{"model": "segmentation model", "image_size": 64, "encoder_arch": "poolformer", "encoder_mlp_ratio": 4, "encoder_conv_stem": false, "decoder_blocks_per_level": 2, "decoder_upsampling": "transposed_conv", "shampoo_beta": 0.95, "batch_size": 64, "warmup_steps": 3640, "weight_decay": 0.2}
Rows from block 12 of the encoder of a small segmentation model, named by matrix and row number. Rows with one number belong to one neuron. Each number is 128 + 32 x the weight over its row's rms, rounded and kept within 0 to 255. All counts start at 0.
After each neuron's rows are labels from the 100 images, of 14976, where the neuron reaches its largest size: "responds to" is what is common among them. Only what is clearly more common there than usual is listed. The data: analogue clock faces.
# gate: MLP gate (encoder.blocks.12.mlp.gate.weight, 768x192), inputs 0-95
# fc1: MLP up (encoder.blocks.12.mlp.fc1.weight, 768x192), inputs 0-95
# fc2: MLP down (encoder.blocks.12.mlp.fc2.weight, 192x768, transposed), outputs 0-95

gate.566 [ 79 141 123  99 130 146  96 119 127 135 111 130 148 126 117 146  98 130 150 126 143 169 127 255 117 128 110 142 112 125 122 112  79  83 102 114 116 119 142 117 188 139 124 129 153 145 104 114 124 161 136 167 122 106 160  91 128 150 141 140  85 104 109 123  87 115 124  93 156 168 127 148 154 114 173 117 107  94 149 114 139 154 145 122 137 128 130 139 105 130 101 108 139 148 122 149]
fc1.566 [150 131 103 117 100 172 103 101 211 135  80 106 138 114 147 129 108 144 130 118 104 148 122 149 191 136 115 109 117 100 123 158 114 116 103 145 101 200 186 156 166 186  96 132 144 127  75 125  91 120 101 200 160 136 149 132 134 170 120 179 165 118 100  74  90 150 140 115 138 147 130  87 189 107 168 122 142 107 176 119  93 107 101 143 116 143 105 115 123 126  98 138 143 107 131 143]
fc2.566 [156 135 123 122 132 111 157 139 177 135 117 120 131 126 134 113 159 171  91 142 130 110  84  45 181 140 143 127  89 113 191 127 117 100 131 138 127 175 157 137  68 123 132 119  71 108 110 119 121  91 111 161 157 102 126 208 133 137 134 171 152 141 114  96 140 138 115 197 110 128 146  76 129 111  90 118 181 140 151 147  96  90 138 125 107 147 135 155 131 131 153 115 150  72 110 126]
responds to: square case

gate.290 [161 160  74 139 136 128 123 111 125 192 106 104 163 146 114 121 183 124  84 142 134 100 111 126  84 139 117 128 153 131 175 154 118 170 137 161  84 158  76 133 135  55 124  78  89 108 128 102 124 152  80 164 186 136 151 185 136 142 142 134 161  90 147 106 136 153 156 136 137  96 108  88 115 194 162 151  68 133  86  60 143 145 148 111 128 102 151  67  95 145  89 131 118 112 157  96]
fc1.290 [176 142 137  71 100 130  90 158 114 144  81 118 193 124  81  56 161 133  59 129 121 112 114 125  83 123  93 132 136 156 165 121 111 136 109 133 127 134 103 170 140  94 108  77 107 125 126  74 193 141  65 153 161 113 115 127 102 167 179 160 126 121 136  96 111 160 147 108 145 159  82 156 134 159 153 111  74 150 107  84 162 121 140 184 147 120 136 111 149 189 104 198 145 102 158  81]
fc2.290 [104 144 142 137 153 153 107 125 110 105 149 144 140 128 130 126 128  68 169 132  95 193 169 154 103 122 125 123 166 150  69 137 181 142 143 148 191 109  65 104 198 154 127 115 168 180 171 164 156 144 137 108  63 138 116  65  70 143  98 130 114 102 147 139 145 120 138  64 145 183 149 140 119 118 210 159 128  66 115 107 141 118 144 154 131  86 117 156 115 135  88 129 143 143 157 193]
responds to: dark face

gate.170 [129 129 189  95 110  93 107 186 184 198  84 127 101 138 130 151  93 153  94 148 102 178 125 132  98 114 181 201  69  90 120 118 107 150 157 135 116  54 129 147 101 133 136 139 185 113 126 105  71 132 156 170 157 124  78  76 114 106 141 112 118 151 158  68 100 167 104 166 143 105 139 111 134 198  79 166  57 120 113 116 117 141 122  97 106  76 127 118 134 147 148 128 125 112 140 127]
fc1.170 [164  98 134 134 124 149  87 183 161 143  56 143  89 114 166 129 145 168 131 132 123 133 108 116  71 128 107 140  62 104 125 110  99 129 174 139 149 119  89 121 132 187  87 141 174 145 106 117 110 121 160 106 199 157  75 117 109 101 163 125 153 124 179 119 112 169 108 145 135  98 121 141 155 161 113 140  26 113 122 115  97 194  94 174  51  79 108 105 159 141 124 157 184 158 109 139]
fc2.170 [133  93 146 133 127 111 148 144  89 146 132 133 112 177 126 165 116  94 194 117 135 126 140 131 147  80 101 137 130  99  94 135 128 146  88  71 121  91 123 136 122 103 109 155 193 173 139 148 164 115 125  85 103  94 168  63 114 111 109 117 148 147 141 119  68 126 128 105 171 103 114 168 151 127 151 149  95 108 172 155 138 143 119 132 140 211  54  94  92 112  83 128  93 158  78 177]
responds to: four ticks

gate.272 [142 127 143  80 157 122 116 150 205 133 153 158 139 133 161 154 161 139  81 151 168 101 163 123 130 144 107 140  99  89 139 139  88 133 187  94 100  75 180 116 156 168  97 114 117 109 146 123 155 158 137 166 136 167 121 169  72 150 140 125  90 152 149 163 125 104  96 157 135 170 117 149 156 178 121 144 143 149 144 150 177 172 117 107  96 123 115 107  81 169 126 161 147 105  89  92]
fc1.272 [124 130 117 181 107 135 148 123  50 125 117  91 121 123  90  99  94 119 175 102  77 143  90 148 124 121 142 111 147 162 128 125 156 123  59 169 159 179  92 137 103  85 173 160 147 152 106 129 102 105 124  87 120  81 126  97 188 110 111 141 157 107 122 103 130 134 168 101 119  89 135 113 111  84 129 115 112  99 110 104  78  90 157 144 153 126 138 149 177  84 134  92 107 142 170 163]
fc2.272 [162 120 144 107 148 105 174 167 184 131 129 128 128 134 135  98 170 152  96 156 130 110 107  23 162 139 136 131  73 114 184 126 111  97 143 126 134 134 156 140  67 131 125  96  59  91 115 122 134 108 107 150 155  96 116 198 126 113 121 150 132 146 131 117 156 131 111 175 115 140 137  86 111 136  91 117 185 144 136 149 119 104 120 100 100 117 125 144 129 146 157 119 148  77 114 120]
responds to: square case

gate.567 [107 165 135  98  79 145  85 170 164 156  85  82 148  66 140 211 117  93 103 130 110 141 125 204 113 170 135 142 114  67 123 138 108 138 160 150  61  99  69  87 106 119 141 121 131 150  93 162 182 111 156 114 124 162 117  64 138 202 148 124 135 119 150  86 113  87 124  89 119 124 148 148 129 168 133 149 209 150  97 112 113 135  98 112  93 100 146 122  96  83  86 133 138 140  70 141]
fc1.567 [136 170 122 161 114 117 162 147  30 130 152 105 122 134 117  81 123 138 167  99  88 108  99 202 109 120 168  94 144 161 177  97 164 131 123 161 146 122  24  89 116  53 150 142 107 110 101 130 139 113 114  94 108 139 102 104 174  83 111 122 139 121 124 133 160 149 139 119 106 115 149 103 112 119  98 129 122 154 104 117 127 120 161 160 107 138 149 126 132 106 135  95 140 152 145 117]
fc2.567 [ 92 124 127 139 124 152  94 100  86 129 130 129 129 127 118 145  91  99 171 100 118 154 147 224  84 120 114 122 173 139  73 124 150 146 114 114 130  99  86 119 199 130 122 147 187 154 138 133 138 149 147 108 104 171 126  52 129 137 119  94 110 105 133 152 118 109 147  74 147 130 128 169 142 139 169 140  71 122 112 105 146 165 124 151 141 135 128 109 124 118  99 140 114 174 137 137]
responds to: square case

gate.497 [107  96 169 113 126 135 159 124  91 132 190 120  98 153 187 116 145  98 168 133  78 161 186 207 117 110 117 116 171  82  88 156 162 165 120  94 120 107  86 152 129  98  90  64 114 121  87 134 123 121 109 127 103 140 161 116 124 128 136 124  81  75  47 150 168 150 103 146 163 120 164 108 132 166 146 190  82  87 150  53 150 160  65 132 129 135  54 113 149 201 108 129 142 173 105 117]
fc1.497 [139 171 127 157 141  85 163 154  22 102 101 106 148 133 135 122 143 107 184 140 145 137  83 217 105 104 155  95 155 127 180 122 159 122  70 171 115 120 114 106 136  58 120 170 196 118 112 157 125 111 156 111  78  88 163 132 175  89 116 132 115 137 102 117 141 129 200 116  98  71 150 111 113  95 101 111 127 147 107 135 131 121 141 172  59 119 151  96 144 106  57  87 139 149 126 112]
fc2.497 [ 92 122 127 136 121 146  95  97  87 126 125 127 128 138 128 149  95 102 173 104 111 158 157 203  82 112 115 127 179 135  71 125 149 149 117 112 128  95 101 122 189 136 120 153 195 157 141 132 133 143 145 111  98 164 128  50 124 142 115  91 109 112 131 151 118 103 154  78 143 125 124 171 141 140 171 137  72 116 112 107 149 171 121 149 143 126 136 110 129 123  98 140 108 175 135 137]
responds to: four ticks

gate.473 [138 111 137  47 139 110 164 138 113 134 172  87  89 168 130 100 206  97 129  87 227 144 145 175 132  52 123 143 166 172  97 118 117 163 123  91 133  65 143 138 148 184 129  97 129 105 211 111 131 146 130  98 111  93 152 137 117  93 117 145 111 141  74 104 126 152  88 122 129  75 166 142 123 122 150 135  63 147 129 123 177  40 154 157 173 106 108  72 128 177 108 116 134 136 198 126]
fc1.473 [ 92 150  90 163 101 125 147 151  44 116 118 103 142 107  85  88  96 141 165  95 103 135  86 242 141 109 129 117 175 176 144 118 151 125  75 169 162 128  73  97 110  68 157 150 120 128 130 136 108 128 123 112  78 109 129  82 182 112 116 128 144 104 107  98 165 107 175  95 111  92 143 143 145 126 107 118 118 135  85 105  99 119 155 179 129 167 142 111 164  71 144 116 139 130 143 155]
fc2.473 [ 87 125 128 138 119 147  89 102  81 126 129 129 131 131 121 148  90 108 172 100 113 159 151 210  87 118 117 126 183 141  67 124 149 150 117 115 125 102  96 118 197 134 126 151 190 160 141 129 130 147 141 115 103 165 125  48 123 142 119  94 112 108 129 147 118 105 151  78 149 122 123 174 143 139 172 138  73 119 109 106 146 161 121 154 141 134 137 117 128 116 100 139 114 175 139 141]
responds to: four ticks

gate.392 [168 134 151  88 157 141 128 126 199 151 156 169 130 143 162 135 146 123 114 143 158 109 161   0 140 144 150 142  62  73 134 137 103 106 167  94  92 129 170 167 100 172 122 113 150 120  74 116 151 116 125 145 173 148 108 187  83 133 113 138 120 149 120 115 122 138  97 157 135 161 101 119 117 133 123 140 173 131 164 159 146 148 133  82 117 124 117 174  84 177 137 144 121 103 142 110]
fc1.392 [ 89 121 112 156 100 123 128 133  58 103 110  95 132 105  93 117 109 134 135 123  96 146  88 255 126 104  99 116 186 180 125 122 144 145  73 169 158 114  98  91 155  76 147 157 107 133 184 135 112 143 145 104  80 101 148  77 173 126 137 109 139 108 129 138 135 118 162  84 132 107 152 144 143 124 136 127  81 133  96 102 111 117 125 183 130 137 133  85 180  79 122 109 143 139 110 145]
fc2.392 [167 127 127 120 137 109 165 154 172 135 133 128 122 122 132 109 162 151  85 150 147  96 101  59 170 138 142 126  74 115 186 132 107 104 139 138 128 158 157 138  58 115 136 108  67  99 114 126 125 110 116 142 152  91 130 209 134 114 139 163 146 146 127 106 138 149 106 176 106 129 128  86 112 116  79 119 185 135 147 150 106  95 135 106 114 128 117 142 128 134 158 119 142  84 121 121]
responds to: four ticks; dark face

gate.461 [107  64 166 110 106  69 146 126  95 120 126 139 107 140 143 117 165 124 141 163 176  91 144 128 137 144 103  42 106 106 101 125 142  95 144 119  61  66  92 123 165 193 163 134 158  98 144 147 163  72 117 101 140  82 128 126 171  84 142  75 107 130 111 150  49 116 106 143 100 182 118 165 168 145  94 165 120 103 139 122 165 145 116 124 174 126 139 119 104 130 142  85 146 166 107 136]
fc1.461 [172 186  65 133 126 196  95 138 165 119 132 127 159 119 117 119 110 149 109 120  93 127 105 127 128  99 134 220 144 142 149 133  95 164 109 171 201 170 186 135  99  80  84 118  98 153 121 101 119 150 122 161 106 160 120 106  78 182 113 172 126 114 146 129 204 144 131 121 149 102 164  91  55 111 169  91 142 151 123 129  88  91 142 135  74 124 100 145 165 145  98 166 121 111 165 112]
fc2.461 [193 115 100 119 119  84 171 177 171 155 166 102 112 150 112 123 106 181  82 169 128 107 124  86 188 136 159 125 107 139 203 120 101 123 157 149 176 149 141 120  62 115 115  95  93 111 132  84 104 145  98 160 127 118 140 163 136 130 105 173 147 102 120  99 146 123 129 153  90 129 149  78 121 102  79 107 182 142 171 150 130  96 137 123  81 136 118 121 139 143 170 132 168  69  72 114]
responds to: square case

gate.162 [ 80 129 111 152  95  86 133 108  67  93  84 119 123 179 122 100 202  68  69  63 144 156 145 166 142 107 164 127 165 162  71 158 103 162 153 104 168 114 164 141 145 106 144 115 102  84 112  92 130 160 105  74 177 142  90  63 115  94 107 121 152 117 107 149  83 177 180  86 165  97 158 170 106 121 136 116 122 121 148 159 145  81 166 121 109 101  94 105  63 165 177 169 143 125 191 138]
fc1.162 [105 158 107 158 118 112 161 160  26 114 117  96 146 123 107 118 110 115 159 132 120 144  97 255 105 104 131  96 186 187 145  94 147 128  95 170 156 107 103 100 139  63 150 147 138 120 158 146 128 123 136 116  85 129 166  77 183 103 123 115 134 117 124  95 151 129 163  93 112  83 158 131 150 109 111 114  89 139 112 107 135 108 129 174 109 155 160  92 173  78  90  82 154 154 141 113]
fc2.162 [ 91 128 129 136 119 145  92 102  82 122 126 127 131 135 124 151  92 106 172 104 109 161 153 202  88 115 113 127 183 139  73 123 147 149 117 114 129  99  98 121 198 138 124 149 190 160 141 128 132 146 143 112 105 169 126  49 121 139 118  93 111 109 130 148 118 105 150  80 147 127 126 168 142 138 173 139  72 120 112 107 148 159 119 151 140 130 139 115 127 119  97 140 116 173 136 135]
responds to: four ticks

gate.32 [115 109 127  78 174 146 165 150 144 160 165 117  78 144 111 124 195 106 119  69 188 149 138 163 178  76  96 127 128 152  79 113 102 153 141 118 135  89 113 161 157 144 118 104 120  81 182  98 161 158 114 135 124 150 169 120 146 129 151 117 107 115 115 101 131 123  67 107 121  51 173 117 113 145 123 162  48 162 164 110 132  73 113 177 201 130 112  99 133 166 121 117  96 152 154 134]
fc1.32 [ 98 134 114 159  99 117 161 141  43 101  99  97 132 113  91 103 120 130 159 120 120 155 101 255 122  99 100 110 176 187 140 114 130 140  76 171 169  93  90  97 128  71 146 141 122 127 173 139 124 135 139 122  89 105 144  74 160 103 130 112 140 109 126 125 160 110 168  78 129  98 151 141 144 120 118 125 105 132  86 106 133 116 135 163 115 135 154  89 172  71 109 104 149 141 113 149]
fc2.32 [ 90 128 128 135 119 145  92 102  82 121 126 128 133 134 123 148  95 106 171 105 107 160 156 197  85 118 111 129 180 140  68 123 148 153 117 116 127  96  99 118 196 140 123 147 190 159 142 130 132 144 141 115 104 165 126  47 121 141 116  91 109 109 130 153 118 105 149  79 151 129 128 168 142 140 173 137  73 119 106 105 149 164 119 149 141 127 137 113 128 122  99 140 115 173 139 138]
responds to: four ticks

gate.234 [155 148  96 100  66 143 132 140 107 124 105 137  63 151  87 155 145  88 139 126  97 124 112 107 116 156  87 199  75 164 144 139 166 165 125 110 167 218 106 166 124 139 121 138  69  75 132 113 143 126  84 111 128 159 164 165 123 165  96 117  52 152 142 161 161 101 124  96 110 146 165 190 163 117  73 125 162 110 101 139 173 179  92 155 159 116 164 152 140 109 138 160 122 150 147 152]
fc1.234 [125 120 180 143 167 155 109 112 140 187 173  89 174  29 123 115 120 153 158  63  84 124 126 131 134  55 161 114 174  97  58 127  97 159 100 133 127 109 162 111 158 134 106 119 105 142 142 181 137 141 120 121 116 144 125 155 118 133 155 132 174 148  95 102 112 148 131  96 107 142 145 103 102 127 154 152 162 134 212  87  91 104 102  81 123 108  84  93  90 122 105 133 160  96 135 143]
fc2.234 [146 130 168 146 188 169 132 144 215 153 149 112 122  78 130  85 130 155 124 189  79  99 107  31 151 140 158 153  83 136 155 124  93 104 165 134 143 167 143 126  49 128 103  77  73 121 132 153 120 157 120 127 160  86 139 212 114 132 103 142 153 132 132 125 151 133 112 154 147  58 146 135 160 137 114 172 181 132 153 152 148  83 152 143 108 123 119 118  82 115 104 149 135  87 126 139]
responds to: second hand

gate.615 [101 134 115 151 168 199 114 127 198 150 136 147  96  82 148 121  69 142 148 134 113 158 128 248 112  98 112 150  68 114 125 161  77  85 126 115 135 175 177 176 162 148 131 107 151 151  81  64 133 158  94 182 190 116 179 103 135 142  99 125 139  96 165  72  74 115 180 145 126 143 113  95 173  75 166 115 122 100 170 134  84 124 109 107 144  79 120 139 118 115  92 151 118  99 115 127]
fc1.615 [138 117 139 125 133 153 108 101 205 132  91 138 131 125 140 144 106 137 147  93 153 158 105 106 156 142 135 126  96  97 108 159 104  96 140 104 103 192 203 153 170 162 106 129 159 128  86  97 105 137 100 165 205 124 168 168 114 141 126 152 153 127 118  62  72 136 117 147 156 137 105 102 156  78 160 120 152 104 174 146  83  95  99 114 133 120 142 151  96 139 110 155 116 132 144 125]
fc2.615 [168 134 122 123 129 103 161 149 167 131 126 129 125 122 133 107 162 158  91 146 145 102  96  59 172 138 143 126  83 113 181 133 107 102 134 142 127 167 169 134  58 121 134 112  70 101 107 121 118 104 110 146 156  96 131 209 132 127 141 161 153 150 121  99 131 147 112 185 106 128 133  79 117 111  87 118 188 139 144 155  98  89 134 110 110 127 127 149 123 133 156 121 140  83 120 119]
responds to: square case

gate.215 [ 81 148 184 122 100 143 102 131 171 154 135  93 123 147 104 217 156 103 125 160 116 166 158 142  69 119 147 137 133 129 101 152 123 165 151 131  92 117  71 103 144  75  47  78 154 144  88  98 104 107 156 136 154 180  94  75 156 173 109 100 179  82 133 129 144 124 131  80 136 129 125 140 106 198 143 184 155 157  97  82 106 111  84 135 178 105 143  98 128 157 129 121 140 169 120 148]
fc1.215 [111 144 117 173  94 105 154 137  37 100 150 124 101 115 101  95 157 139 149 142 112 111 156 176 138  76 123 113 156 185 164 129 133 163 104 136 152 105  67 111  90  85 169 130 112 105 161 149 164 140 160  97  80 127  89  90 133 109 140  99 128 108 153 157 175 149 148  93 121 107 174 156 107 154 112 106 118 147  74 105 161 116 137 155 130 119 119  90 156  95 126 116 127 133 106 140]
fc2.215 [ 95 119 133 137 121 145  89 101  83 123 128 133 135 134 117 143  94 106 167 107 110 158 155 202  88 115 110 131 176 146  68 121 151 158 120 112 127  99  96 123 189 135 119 138 186 150 144 130 141 156 142 110 102 163 120  45 121 134 111  92 109  98 134 155 121 110 148  73 150 127 127 179 139 147 169 140  71 118 107 105 151 164 118 150 144 129 134 108 127 127  98 140 112 170 137 136]
responds to: four ticks

gate.72 [164 169 149 165 103 138 161  42 126 148 161 170 139 123 125 130 140 132 147 133 156 119  84 133 156 103 109 147 133 109  90  84  80 170 131 129 144  74 126 146 160 102 157 119  85  74 178 128 103 127 121 159 122 117 104 113 171 150 115 129 126 118  82 179 156 130  85 125 104 121  86 134 150 131 144 153 146  88 120  53 121 128 119 193 114  93  82 146 161 109 137  87 136  83 161 144]
fc1.72 [150 163 128 197  96 144 162  51 139 172 146 142 152  97 151 140 128 109 123 114 144 139  75 128 124 123 129 149 130 132  86 107  96 167  95 142 137  92 154 123 151  93 157 133  83  88 174  99  50 158 109 169 134 148 111 125 177 150 158 129 131 137  86 161 161 112 112 105 128  92  84 139 134 127 136 133 164 103 110  46 116 133 121 194 146  90  93 150 178 122 109 110 170 106 131 148]
fc2.72 [ 99 157 147 115 123 153 112  84  93 139 104 114 120  70 153 142  85 101 125  95 139 144 115 195 101 113 134 110 144 146  82 144 160 150 132 134 145 103 140 120 166 136 124 174 153 182 139 104 129 161 128 150 152 136 144  31 107 153 127  76 126 106 124 173 115 108 171  97 155 156  79 188 146 123 147 127  82 149 166 137 156 120 129 150 136 125 142 122 115  89 105  93 114 138 113 104]
responds to: second hand

gate.576 [161 183 147 168 130 139 153 103  92 160  97 138  22 121 167 161 144 103 173  84 211 138 166 131 122 131 117 145 139 147 148  75 162 134 104  95  96 134 126 104 127 140 189 143 181 146 189  93 145 125 141 118  81 139  99 119  96 105 135 123 137 102 111 151 107  80  70 129  55 101 146  81  75 127  94  94 145 155  82 113 121 119 133 133 177 143 101 125 161  96 151  77 145 128 136 102]
fc1.576 [146 129 157 190 119 109 177 103  61 129  73 144  44 140 157 142 139 150 179  87 162 118 159 128 101 142  98 100 122 125 171 104 144 110 108 117 131 111 122 104 155  73 137 160 167 144  97  79 133 124 104 106 118 105 143  89  97 103 170  97 132 108  95 114 113  91  53  98 122  90 147  74 108 132  70 111 150 134  99 140  98 127 130 132 148 103 132  98 146  76 137  73  97 124 146  66]
fc2.576 [103 107 126 123 148 138 104 117  73 107 106 118 161 157 131 149  91 104 157 117 126 172 156 197  80 134 142 104 167 154  93 106 129 139 142 140 120 106  82 106 181 121  90 151 193 170 123 106 133 121 135 119  96 147 131  50 137 132 109  90 159 126 106 124 118 147 154  98 163 107 103 160 142 161 167 141 103 106 129 115 165 174 106 161 155 145 112 105 136 125  93 147 106 159 150 127]
responds to: square case

gate.524 [121  76 142 134 146  93 118 157 116 111 172 124 110 144 144 137 105 120 135 170 144 108 162 121  94 128 138  89 148 130  89 142 124  90 107 117  62  78 155 127 113 116  99 137 154 138 119 130 144  34 134 145 169 109 167  59 153  68 180 114 149  92 118 142 120 125 121 135 148 106 125 201 100 168  54 126 150 179 125  83 164 170 106 146 105 119 162 150 111 140 136  96 121 145 112 107]
fc1.524 [147 199 111 109 114 155 125  97 152 113 121 144 130 150  95 135 145 144 105 113 119 147 108 133 160 152  96 185 125 114 195 109 137 151 169 150 194 182 109 143 150 149 141 109 130 144 110 130 153 226 135  99  97 153  79 192  69 185  56 138  93 153 115 101 125 127 138 112 100 161 139  79 138  58 178 135 124  89 127 152  92  92 181  97 134 111  65  95 141 101 120 165 123  94 122 145]
fc2.524 [163 125 122 165 132  99 163 148 147 166 138 100 108 128 124 107 109 157  79 125 146  87  96  58 210 139 148 135 112 131 193 126  99 109 145 145 127 160 149 165  67 107 123  75  77  89 110  82 136 145  77 159 165 111 130 190 143 136 125 148 143 145 176 126 158 147 132 182 136 132 141  79 114 129 120 120 202 143 151 152 133 104 122 110 106 140 134 131 125 135 152 110 126  58 122 110]
responds to: square case

gate.333 [ 90 137 135 141 152 161 148 125 138 113 176  85 103 135 105 166 182  81 143 115 114 164 204 128  98 102 110 150 128 177  95 135 143 159 162 115 145 102  63 143 163  97  76  92 138  95 103  93 120 134 162 110 153 180 127  59 151 106  98  87 147  91 112 122 134 116 144  99 147 105 152 156 112 171 114 175 107 139 111  80 101 117 129 140 151 118 119 104 128 154 129 144 115 142 126 155]
fc1.333 [108 169 107 163  95 119 155 134  28 126 119 107 123 123  88  95 115 134 157  94  99 122 110 237 118 110 127 109 170 187 137 107 152 142  75 181 153 113  81  95 106  64 176 143 110 122 156 135 129 123 127 105  84 109 136  91 167 107 120 115 135 101 108 115 150 123 165  92 123  78 147 123 113 122 101 117 115 143  84 104 104 106 138 167 132 150 154 110 158  71 141 107 142 136 144 138]
fc2.333 [ 89 126 130 140 116 148  89  99  85 129 130 128 129 130 121 151  92 105 169 103 115 159 153 217  88 118 117 125 181 145  67 124 148 152 118 117 126 103  97 117 195 133 123 151 188 160 144 127 131 148 144 113 105 163 130  48 123 138 118  92 114 106 127 149 116 107 149  75 149 125 126 170 140 136 170 140  72 117 111 104 142 158 122 153 143 133 134 113 126 120  97 142 113 172 140 137]
responds to: four ticks

gate.158 [130 143 152 133  79 149  84 144 125 109 150 133 111 141 149 116 160 104 166  93 145 139 204 177 101  86 133 102 193 137 103 112  98 226 111 125 159 100 100 164 126 143  54  96 115  54 134 121 142 147 127 135  86 132 160 121 144  64  94 134 161 113 100  94 149 124 115  80 145  91 140 126 136 176  89 141  78 152 126 112 136 118 126 147 165 132 157  62 132 170  97 160  76 126 167 138]
fc1.158 [100 116 123 106 146 136  87 116 190 148 113 119 154 119 149 176  76 136 116 119 114 160  92 102 170 161 144 142  87  81 133 125 127  86 134 114  86 154 187 151 165 149 121 130 178 177  74 125  94 165 128 162 162 117 144 183 128 160 139 140 115 139 120  84  78 133 112 193 118 147  99 119 133  86 129 136 153 114 181 161 102 141 141 108 142 137 105 139  97 168 112 164 120  76 155  84]
fc2.158 [164 133 134 113 132 102 161 149 166 132 125 128 125 123 135 111 164 152  84 149 141 103  94  56 172 138 148 132  76 111 189 133 109  93 132 146 132 149 163 128  62 114 140 104  74  97 114 128 120 111 120 152 154  92 131 208 129 128 136 158 142 151 123 103 136 153 102 181 112 126 131  89 115 107  86 119 195 139 146 156 106  96 129 109 117 131 126 152 130 131 152 115 149  78 116 109]
responds to: square case